From a checkpoint of a small encoder-decoder audio transcriber: decoder activation relu.
Rows from block 3 of the text decoder of a small encoder-decoder audio transcriber, named by matrix and row number. Rows with one number belong to one neuron. Each number is 500 + 50 x the weight over its row's rms, rounded and kept within 0 to 999. All counts start at 0. Numbers have three digits each.
After each neuron's rows are labels from the 100 texts, of 14976, where the neuron reaches its highest value: "tokens" is the input token at the peak. Only what is clearly more common there than usual is listed. The data: single English command words and digits, spoken by a formant synthesiser in many voices. In brackets: how many of the 100.
# fc1: MLP up (decoder.blocks.3.mlp.fc1.weight, 1280x320), inputs 0-106
# fc2: MLP down (decoder.blocks.3.mlp.fc2.weight, 320x1280, transposed), outputs 0-106

fc1.517:500500500499500500496510500498506499500505478498585503505500496649500500500595500557500499500485481460463500505411499500462499500500499500500543458572500500500476471501478606640500569486542418545500500500464501500500500500505555547470500494493500539500519500488500500394505500501502500624470527565499500500500448503386500
fc2.517:500665500500500500500519500493540500500500500500500500500559500500500500500509500500500578500500495500520556500544466577500500500454500500500501500500499652500500500500500500500500500500495506500500500500499500500500500500500500500500500561500500328500500500500500500500502415500500500500500472500500500500500507500657500
tokens: "lower" (18); "alarm" (17); "left" (12); "weather" (8)

fc1.640:500500501500376500500589500500500507453500500500500500500500583500500510523496397500500500500500416614490503500500524500401500500666500500500500500500465500500500500500565564500500568435571453500500500500500397523551500500562665506458477500500500500500500500497518443451500500500523372585500500500500500500469446500417500
fc2.640:535500500512438500500427500505500500500500500487500490500482500500500500500500500500500500500500500423626500500500500500500472500500484500500479500500378608500275500500500501507500500500499634500500500500528500500500500533500500500500500500500500500500500382594500500500604500500532500509500500500500500500500500500500500
tokens: "pause" (30); "thanks" (11); "music" (11); "yes" (8)

fc1.459:500487508439489571477462441477504381479501454485517522624472568502499465519612484489459462500426513407506557464494501575554467481511475502475496392447493460501529472506430467546485490511424522493535500478527517515490512490505618574419448444475490462490514510507497512583556523508485633596491519638539486522472453531557462
fc2.459:487499500463521500527517500338462498418496495458505527498497508499471497488487483522531561500500472474503485498514516494479518487499499453501433468489519427489424498499520439551502545599590509500525478502427501494434500500527500504408586502500500519500478608432500485488242522500551501473493503482488504511486443524476523
tokens: "<end>" (100)

fc1.68:413523500547500549451500500542500464534482500500500506563500377500499477500500445500500594500500524569478500500525449462500500500500453466494545476500479500500500500455500377516500561500500500500473500500414532500478500493500642601500500488500500500500465500500500590500500568500500639584490500501500500500500490500455431
fc2.68:500500500500500489500481500500500500500500500391500500500500500500500500742607640500500339500500477500500536500500500593500500496500500500500500500500500643500262500500500500500500500500500548500658500500551500500500500500500500375500500388500500402500402419500500505500500293500500500452500500500500500500500500500528559
tokens: "pause" (64); "hello" (11); "stop" (7)

fc1.595:500500446500500500470500500500500500500500500500506534561500531500500500530500514519500517500575500500500500500500459493632463500413537500500531414498500500500517540473453558500500494500500500500500500500500500515455500500500500495500500514500500496500426552500500500500509466500540500500500500500489504500500500500480386
fc2.595:500725500500500500500500500500500500500500500500500500500500500500500500500876520500500245500500500500500500500500500500500500500500500500500500500500500500500458500500500500500500500500499500500500500500499500460500500500500500500657500500500500500500500500500500503500501500500500500500500500500500500500500500500500500
tokens: "up" (33); "back" (17); "call" (16); "help" (9)

fc1.397:414562496492471511454556504462505495503502390483537519519516538444498474506526579411501516501460492400500521453485483500511484541500481501518518415504500499501426389487493576490457509425498495532504500539512486589488516562498532530428526481470499565500535537504499525435595493503519478539479505573491491463439547500447497
fc2.397:500503494500477500617417500501503489489501504598516502500502503500425501507447545500498439500490486525407380500613379511500493493498500539500463528497512536503397498500499508542500533504564343500626500503500500468504500499500533741502478678500500414500472505400500510500492500500469499495460536503500500500496477485498474
tokens: "<end>" (84)

fc1.458:526577516517499579504442473419493506454507525403480383556505527501425509505457564367388495518358501346433487513440484550487553468529476497512431484592514506515513456516536357563476517455545541469330477470528599453488511493526462518531576502485484563527553494492459464504529527537530513519478510484508484507433476485560559
fc2.458:500537498395501500504679500530517500503500480495496532500498504500434500470576494499501565500500412459582465501523558500500501549503500511500491497493500518497338477500508502291500499494623495500488500500446500484500500500500502570498505176500500520500500500379500525500663267500493500501501474497500503503494483493463495
tokens: "<end>" (100)

fc1.223:500551584598500534500445500545500500501464500582500499707469498577455500496481500500432447500599379539500495577485500488500481484523697494499572501448500500501480500500498489531512481499582485456500500521389491497492490500455500500570500500525500440500602491500478500499465392422504504500519500500589519557501429468500548
fc2.223:500500500562500500309609500604505500500500500500500500500500500500500500500500500500500500500500477500500500468468507500500500500500500572500500438500500500514678500500361500499500626500514500500577500500478500500500500500631500192500540514500500570500500600567500701500651699500527500500500495500500500503500487500500398
tokens: "<end>" (90)

fc1.34:500500500500500500619614500500500500500500500500500337905500456500500500500500500500500500500500500500500500500500500500500500500662500500500500505500494500601500500500500500500500500500500523500500500500500500500587500500500500500500500500406500500500500500500500500500364500500500506500500500500579500500500500500500500
fc2.34:500500500500500500500490500500500453500500500500500275500500500500500500500500500500201500500500500500500500500500500500500500500500500500500500500500500500500500500500500500500500500500500500500500500500500500500500500500500500500500500500500500500500500500500500500500500500500500500500500500500500500500500500500500500
tokens: "lower" (41); "music" (13)

fc1.392:532529502507462490599492499462495508548535626506500489426506501641508526568484514460479484500498462513497469515494463514499500491511499501371493382559509500514517497586450450472495400498528478470491495490492387526502566421453592574504480462500504473500500442651486508496500499509509474564500514492511531574494408501372647
fc2.392:500500499477509500580513500545454500430483499500500437500500499500524503666561501500494476500500501453500495496500362500500515472502500500500500506585550553465450500500527529510501526568577501500428500500516499448450500500506498534514353309500500452500489392470500504495651549500411500506500457579502500500516437503556569
tokens: "<end>" (100)

fc1.298:500500478586610493500500500566500489500500500500570568488500264570500500500457562500500500500500500564508500500488500500500545500494500500500500500500500500500421474394500500500500500500500500494459500500500539479495500477500472470500504510500500356500405500500500526500500400500500500500500500517500500500500500500469453
fc2.298:500500500544500500446500500500500500500500500500500500500500500500500500500397500500500500500500283500415500500500500500500844500500500528500500500500500500500699500500500500548500500500500078500500500500500500500500500500500500666500500485500500500500500146293500500500500500500500500500500500500500500500500500500500500
tokens: "up" (43); "open" (24); "off" (19); "back" (8)